From a checkpoint of a small image classifier.
Model: 64-pixel images, arch densenet, norm batchnorm, depths [6, 12, 12].
Training: soap at rate 0.0017, 6200 steps, batches of 64, held-out accuracy 100%.
Data: 203450 training examples, 2.0 epochs.
Rows from block 12 of a small image classifier, named by matrix and row number. Each number is 128 + 32 x the weight over its row's rms, rounded and kept within 0 to 255. All counts start at 0. Numbers have three digits each. After the name is the row's rms in percent of the matrix's.
After each channel's rows are labels from the 100 images, of 14976, where the channel reaches its highest value: "strongest on" is what is common among them; "peak on" is the class under the peak. Only what is clearly more common there than usual is listed. The data: cartoon faces. In brackets: how many of the 100, against the usual share in percent.
# conv1: bottleneck pointwise conv (model.blocks.13.conv1.weight, 128x320x1x1), inputs 107-213

conv1.67 104:148064108132145115169124152063143101149175159152135148144161133108170202113120106157099154073106157127128111102173134167135122095153142143185096068130065134095118113145067100115142144111157085110082156143165200191129103161130113134095133093118085125140119139064133192158164087123159071094133103165186113075075154109120111
strongest on: surprised (100 vs 12.7)
peak on: skin (56 vs 15.6)

conv1.62 102:123094130124104119050149111119137099113178097046143081121100141129181175120119170138148176101168162117086136132160082215129125192168160077141131086109082231154118145098109120129110092083140066189133159116128129087130143149036108141140108125167223158066184171113091136140125168087176130129091147126130196153145120147093145
strongest on: winking (76 vs 12.1)
peak on: skin (70 vs 15.6)

conv1.12 098:139156144065092052163123148187166156106164158107144102144150143173102160132136157036060142109151088149125115136132091170141179137088155161080108109114135154117140117075095176106143105115094099131167169153125122161113093138077088142174145117097191140129045128197121099152121173099070155118118108097181075118116115164140137
strongest on: surprised (100 vs 12.7)
peak on: skin (54 vs 15.6); mouth (30 vs 0.4)

conv1.103 106:121098143136075092122132114126120144126138132163091133146055126166117132080106121117113100074124106094122137104082097136083097170151106122095097091097155094137122135173152135095174133173183129169119188093120073115170141121166195167133133126132086132099100165216156148121087110126119132149127052131158123147122163128144129
strongest on: laughing (100 vs 12.5)
peak on: skin (56 vs 15.6)

conv1.109 106:141127117207100140142132113133152165142109051108134077109146136119135154143114112124085117128146132127091141115141128163076092136146124135159118063125121189113120102148051091154202144136164162091091135226147150148100097147126146137121082159109113107139154115106101143146138093116191079138110085148087074105107139121150177
strongest on: angry (84 vs 12.7)
peak on: skin (86 vs 15.6)

conv1.90 106:210148130140175101090109202081059066145169107123104115088173072142128144143074147085103091104122155108203138146086163137130179099107108145163141169117128132149145165134170181118178168142112083111181159111153143064132134132051129097090112115204098105101213082151168146101175156088033147108158125104126104121106163121094140
strongest on: looking left (71 vs 33.4); sad (53 vs 13.2); glasses (51 vs 16.6)
peak on: eye (91 vs 1.4)

conv1.71 104:141137113169085146084146150147110117109151168165145154164128136143145059139138148137167131098158148132191104082180152136113088152185093157112040123175134163157054156098140170116172115089107109050075180115096120066169166096082171119139130132148159124169154132044181109138168163096139180120132147081132096171170136165125172
strongest on: smiling (56 vs 12.1); winking (41 vs 12.1)
peak on: skin (73 vs 15.6); hair (26 vs 9.8)

conv1.87 098:089104105127158067118063115090144170118137149070099121169090123162163156138101130071106122123135180080169159193071145081159131116096013148168189112098127140159115095118196114097120138147128161144124072110113100074136141150095094127134134140129120102159125116139089176078093085151128098105088098124176148124079123144121139
strongest on: sleepy (51 vs 12.2); winking (32 vs 12.1)
peak on: skin (91 vs 15.6)

conv1.6 098:110140079167148135098106125117149081080111124140186112169080150147117169194164137184147134159169158058125140108085082108135135142115078096145103115106117083075132155080145098132157119126162180161169091123074099164164111091128134116090166121103113095170127148132136122187174107155078127126128162156138146079114070136096135
strongest on: neutral (98 vs 12.6)
peak on: skin (90 vs 15.6)

conv1.17 100:136109089112122191104117123130091124134101138102106093041095097091150129122178157167142140138150104085119088092063107126114150148146162140157175120080185136110071115115136164090139104086087172162109149137110060099085153082126187187185129165113199072222102100142158141130145103084105172135108151149162097135140088123161088
strongest on: smiling (65 vs 12.1); winking (35 vs 12.1)
peak on: skin (57 vs 15.6); mouth (42 vs 0.4)

conv1.36 090:144078115122167171128095104131118139131161164117178087134089106200173094107101072096134100089120165136161089138100169109096101117081162120129162144116120166128115134124191177152063067180125130119125112108149170079171134077125137181103148103181106127168150097093108093151181143134160122148205104064169135069192155128167115
strongest on: neutral (60 vs 12.6); laughing (30 vs 12.5)
peak on: skin (57 vs 15.6); mouth (36 vs 0.4)

conv1.120 095:117095083108127169134170137106192187100109135180081068144098194097108157161141167117171150148076116095117110103112107126186049137135133146132104126126139147183135130086154147116155092154131140126108122108197194099140154110148141114113104123121118140096105103126141140152178153169128110177128137064102180128136140163129081
strongest on: neutral (97 vs 12.6)
peak on: skin (92 vs 15.6)

conv1.11 100:095145116121074151157192102130094173150139124118163173138126143104112140184198082094122113131099104100157150161079144181121123160128139193086123132136144119123167111093097102111128161121109098153128163139125120218206133089149156110120130135112157105128156114135103156146168108152134165155130086140154105171188092119173130
strongest on: surprised (59 vs 12.7); orange face (36 vs 14)
peak on: skin (47 vs 15.6)

conv1.101 095:163107133179176139179103079145138156109130133179190162129165140143175117129161112119179141120134119150130143102072172174158115125212164173086146138160154120196131101196175129108123140138143157144100142101067172129166164095173170131063152107061147106163100085122141097180141146106155124148101131113079102127143124130109148
strongest on: neutral (93 vs 12.6)
peak on: skin (72 vs 15.6); mouth (28 vs 0.4)

conv1.127 094:168125154089133066113155160128118125117151137156127141139133125145069081122117207176135135101154130088121123131131100163140096146064155128106100128067086093118045079109080102094134100146111144168107098117115142113077071079152112168090098111114085080130156169054050115136124195086116102129148163148112124168126105164118158
strongest on: winking (62 vs 12.1); neutral (33 vs 12.6)
peak on: skin (90 vs 15.6)

conv1.48 107:093102113051101156229110165082118068130111116130088117140115136116178115083178151137117143090061105142183077143114132150117139113144104120126105111188136164142139181117172149103123147053082180105149188159108128096103148144171048099133119128157106164124116155143087125094106142087145102152120175152114106144112158138025114
strongest on: neutral (62 vs 12.6); glasses (38 vs 16.6); sunglasses (30 vs 12.1)
peak on: skin (74 vs 15.6)

conv1.63 091:113160075116124099136119122160100089110110133123118096122090091116109068104172159090158128078098147156129069128141169108181097156179157134107122138096155138127101129085128129115085126090115142142123168153133172108119082194087153072192111124124125160120079108157068105155125067152111116103223133136154091125155130148167141
strongest on: neutral (100 vs 12.6)
peak on: skin (79 vs 15.6)

conv1.118 094:102112128148170162157169110185120129132172171122100096098139071102110148083137149064082157132126097145155128153081122093103154162152170122143194138132095109099145058102125095105136124086167120143146113151133124171132161072123109077079140157085144141175080155134178160154122118071135111135134150164178133146087094158085125
strongest on: surprised (76 vs 12.7)
peak on: skin (39 vs 15.6)

conv1.92 096:103121125164091116166121114120098148176110097125124143101067124148105139098147110127142179108141133110091073160110128115054181147085144158057130099142080207158184121162051143146193120117091153145128111129104075173114137081199137107093130164114118143077093156117120094097094134081086222120138155098158091202116175145154127
strongest on: laughing (100 vs 12.5); sunglasses (32 vs 12.1)
peak on: skin (71 vs 15.6)

conv1.97 105:074113070101171137127142179134143101133121160114118108113134177143161101085130160066152114091125149107139123131149142149144139134159133153151136140124142163138054114101114115118111112204115165093131073163146106074114149169119119148120140156091128135109115103085119119184103120165095165103165111127095114099186214160108140
strongest on: laughing (71 vs 12.5)
peak on: skin (45 vs 15.6); mouth (29 vs 0.4)

conv1.74 094:084098111147151172148129160095096115168107085056163064104148158129146100121162146154109136122144105145143114151115158055148082133126102196135173183174172169170105085133142078126105140114140155143157138115157108142144079091133134109110119122106121127139101076095103157133156088153112105128129139120171088129208125010194097
strongest on: neutral (81 vs 12.6)
peak on: skin (73 vs 15.6)

conv1.28 094:145097135089089131088171133134083096134161154145156128158118103117109153107094174095112138094145139106111069153150122127116109112188162098104133167150137144102114103091085123074194098196121071140139132102156210125096175145095121027128162098109119135164098165082129159124084100122112171085096120112152126108136142169105090
strongest on: angry (99 vs 12.7)
peak on: skin (86 vs 15.6)

conv1.4 098:119098174123128140162153129088041113174110158050086120146112126090113110147156086153114164113062108160132144157153113128141166164098124106113152144137139142147031159115132128122128144144131167147121125156113149211118116222120146140160151157079097095091141146108195119143149106180062165199168143165142188151056070097107096
strongest on: smiling (71 vs 12.1); winking (29 vs 12.1)
peak on: skin (77 vs 15.6)

conv1.5 099:123071132128113163148162115084169114146098160089100142096100131182168089134163176137121109101090144165098160112102139149084118116023120101108130139134165122078110113081178119149121114199157134144139100076101155199187100090120138201136120128169150087112221088099195136137125136208098135155186123132122117123126085161131153
strongest on: angry (83 vs 12.7)
peak on: skin (54 vs 15.6); mouth (45 vs 0.4)

conv1.13 102:168151118125150128124102072166116138120123100143159097089121146175087119129129046167077150102129089122118116111115057126134104081139104080086112079093116154125083064077116151125167121152145122117130152116099141116082075099182157107079094051135066128108096125113095178120082097123125185165175095119131054119150168145132095
strongest on: laughing (59 vs 12.5); sad (40 vs 13.2); orange face (34 vs 14)
peak on: skin (70 vs 15.6)

conv1.61 093:163171164134179102093121137131106145129132099077088076152150152144116158125120144205129151141133122109178079118148180107151176156148129142144166129098182064112160116156141176126089107184091051100151100172107150184146207100111111167128102123125140171127090126192115159122136145123177185125109140117167145169120185191154113
strongest on: glasses (41 vs 16.6); smiling (35 vs 12.1)
peak on: eye (100 vs 1.4)

conv1.19 106:108165096130140176172123125178139131174122108098101089115087087172150107183188115120139114161103095131135115112131106037116086115140170136059111129105087115116088096141164091102122147168116102113149149164107111098175146143095107105090135109084114112104066119118074114160089099173148106086096117134173110168160136179122132
strongest on: neutral (97 vs 12.6); blue face (32 vs 14.2)
peak on: skin (97 vs 15.6)

conv1.95 096:135108079150117125105100114106125128124105144137125108118121115088106169176147127153141106123112190102116083193118155166129120155041119153129069176080189133193127149165120118160111069121180151110144159097149131093069157117079150105139120150147147054083142093129102133107142111155112092152096093155132132149064188152127118
strongest on: sad (64 vs 13.2)
peak on: eye (52 vs 1.4)

conv1.78 096:124141131104102095149104095127140103100107128113102119132125134116083089150117135133170110116073101099175140137121095138132060146177141149125111145095108169092137182106043128100166112126099151114147083156116126147128159167162096144139043168103115166133124169131112056198117199111085110125207137127103159150121199149115188
strongest on: angry (45 vs 12.7); sad (43 vs 13.2)
peak on: eye (42 vs 1.4)

conv1.81 095:128166114114193092149167135090137136109136133118203177168116142104108107124150109112147115145079186198138151105139101152148056123093175168095122197151124149107079090145159106158136175121152146138146091132117194162142124137108184130159139108158122102138117139091126148162119102159228091100094133132164165148124141171095160
strongest on: neutral (94 vs 12.6)
peak on: skin (89 vs 15.6)

conv1.60 104:136085133119114194136093107122121099169101110115124105162161112103121168113152102100185102064121116158152147140099118079058154165173102135152100065102086099163093118111126117153144135157186090149141136126049134129150137165101151089145172107108150121103106187133186150157171080119139123182129105159146143147130133146158085
strongest on: winking (90 vs 12.1); looking right (61 vs 33.3)
peak on: skin (73 vs 15.6)

conv1.65 100:130149111111094143151108136115111132123086202096108126090159109179153096158113117164134120101086066177163113151075124157122111164088116129095081135125119136122111123099110186115058091170134162188132139143119129170086141143121110148140173162130122115166161149133112087132169185161122110139164109114074128064151138170150156
strongest on: smiling (75 vs 12.1)
peak on: skin (61 vs 15.6)

conv1.16 104:136118042118088138138132085161169160130130100081101121105198102078169094169038159176178194169142121146108090118128064074116061191096085113157106091084112158151122115113127143141137126165074107112163130139177115129194173135102134158116094090111162139197152170034123128093199105065115148142100116035111100082164104132130168
strongest on: glasses (69 vs 16.6); winking (50 vs 12.1)
peak on: skin (69 vs 15.6)

conv1.126 093:138091134113121171160064178114105133118102126178113182117106149170149121086145078097140206102113129146126128060093145143173121126190133159111145146101138143127058111111092125118113139106151172066183197094172152108141104074138137140110067106145114141154113148128136138095177121158212152108215095130092031095105090092146107
strongest on: winking (54 vs 12.1)
peak on: skin (92 vs 15.6)

conv1.110 093:118100134112115099183124070127135102144136119184103130098153161099145133112148130112146137087119119107092126111073195160143118119132163161150153177112135099134099153121110126071086139097111161071126154104111133117156144129075117225115112138091100114198129121154116086111091082135093067050155131130165156139218123157104142
strongest on: winking (77 vs 12.1)
peak on: skin (88 vs 15.6)

conv1.121 093:129136114120114108095095229111162091128099099144087177172165076068137112096145097137124145162170036119125134129136148090156109171130068097092131165151099055146161125149162112086089154112144157102157110135154141164120086157140112086107099139132192145136112098092148118162114161139125099108101143119140135138160064120146152
strongest on: winking (100 vs 12.1)
peak on: skin (99 vs 15.6)

conv1.99 101:107065135159099097180095137098103096166100143148113108107101148082147145136153081085182114136126103166085063112179133151220103054156139093049122164166130148027055090152135142102145149081179156108103123101110131131108138156118160119066118180135115154169094129103138092113128155069130126104097093122075107121115090076096113
strongest on: looking right (63 vs 33.3); angry (45 vs 12.7); orange face (42 vs 14); expression: laughing (32 vs 12.5)
peak on: eye (76 vs 1.4)

conv1.108 106:130134165124158094122076119147034162131106115148137073175128128135172106100187141155138083172167141106192147141121098094125154102086085160094096156172146114091158149099111165105180125181134161123107191155179154110086117157145121156102147133152124162186096170125144105150122140163032105159104096120101109198144117137075154
strongest on: winking (82 vs 12.1)
peak on: skin (87 vs 15.6)

conv1.51 095:128130095101173114103167110072112145128043138101139186214131120131083077134161138136077225121116204149058099127110197176113125153104125137126093111136152097147134155133138108109146112105146134146146176120117084154116157106170188100093137138136165137129106061127146156138128156088120191118185144089158114131131161080104130
strongest on: glasses (51 vs 16.6)
peak on: eye (64 vs 1.4)

conv1.25 097:146126088125102173114145158089147110104124134174122102115152127129137096096117183119073163132062127138044187103095142145199139188128150122110172153136152147123088096072123083160081093142110157094091132167160078122137119116115145046136162054144124128090132158141168117145113168117094090082132115130087095107119083225097128
strongest on: smiling (53 vs 12.1); glasses (50 vs 16.6); winking (42 vs 12.1)
peak on: skin (85 vs 15.6)

conv1.116 103:111196157084120091135142047137189108141116094148083099148090142122128122122075123090150144165120120106128156111092135116129121075109164127136119109168162136113121128133140088209173094136086138160170165133087093128165139140136083102126094070124172190127085101133133149075102170110099191155106116139130125158140149139175108
strongest on: sad (62 vs 13.2); angry (35 vs 12.7)
peak on: eye (79 vs 1.4)

conv1.49 110:040199175133090053176049100110132106145145110123140078112126137138164065094128174176142159079104119128132137107109141155188092112145156137032146169185146145113151124171163129129130126145100089084157095084118168158150068152155136135097070105121075139146127142133141092130100080161133176109146162116201097112110154101120191
strongest on: laughing (100 vs 12.5)
peak on: mouth (41 vs 0.4); skin (37 vs 15.6)

conv1.105 099:143170120153110129132093115161105149141149116085106133155126158159166103203108045152175072100119094120151105072093132152087179147081114074112127121086126187121119145132100127074191146114136112184140105119161119103144138144124107099151117124138119148125155132183147127108129082242114134159076141142141136131112100112144081
strongest on: smiling (60 vs 12.1); winking (38 vs 12.1)
peak on: skin (65 vs 15.6); hair (31 vs 9.8)

conv1.70 101:082114136156086138133118119116131102160086165114173146181108170120100146156102072139141172141133150141146139150124155177143077113105114181148107108106124098142150110146170089156136075147110147115165054146134135168151159103119093083156102179113027094066090108154092118147091153182157123134097096095162146159103121154154108
strongest on: smiling (75 vs 12.1)
peak on: skin (81 vs 15.6)

conv1.82 094:124120129080120141130146143111190103110147116115097139142131146110088096111084108166096089138133070122095153107124130173163139147118096149138083130048185112088070133131170112200117124070058104138131106135090113166171180163119105139125144106114178103092146118127157161134103082146120125133096104124215146085120155088103164
strongest on: surprised (72 vs 12.7); glasses (57 vs 16.6)
peak on: skin (74 vs 15.6)

conv1.55 101:100127184115189096180149036086132158085149102170091107127142179092102101093051114153170140173087142107110106085095192047105065070145091140165138083111148163095123143095171141136181143092133178154161149123148111121169141123127127153087096115079080152099134140135084141122147127137154098170148125139137099230113082113132100
strongest on: smiling (75 vs 12.1); purple face (32 vs 14.3)
peak on: skin (70 vs 15.6)

conv1.26 106:139149170116173123167087112141100178180150125152085124158169144117157080130159089140141075111128132095091116141150150147140191134076124138091127140112192104124135135128160136075110098130080107255065125181064081090075073102104108161114141166100079161151121126171133128136156135107159121144156065086177189101154145081158086
strongest on: surprised (51 vs 12.7); sunglasses (46 vs 12.1)
peak on: skin (91 vs 15.6)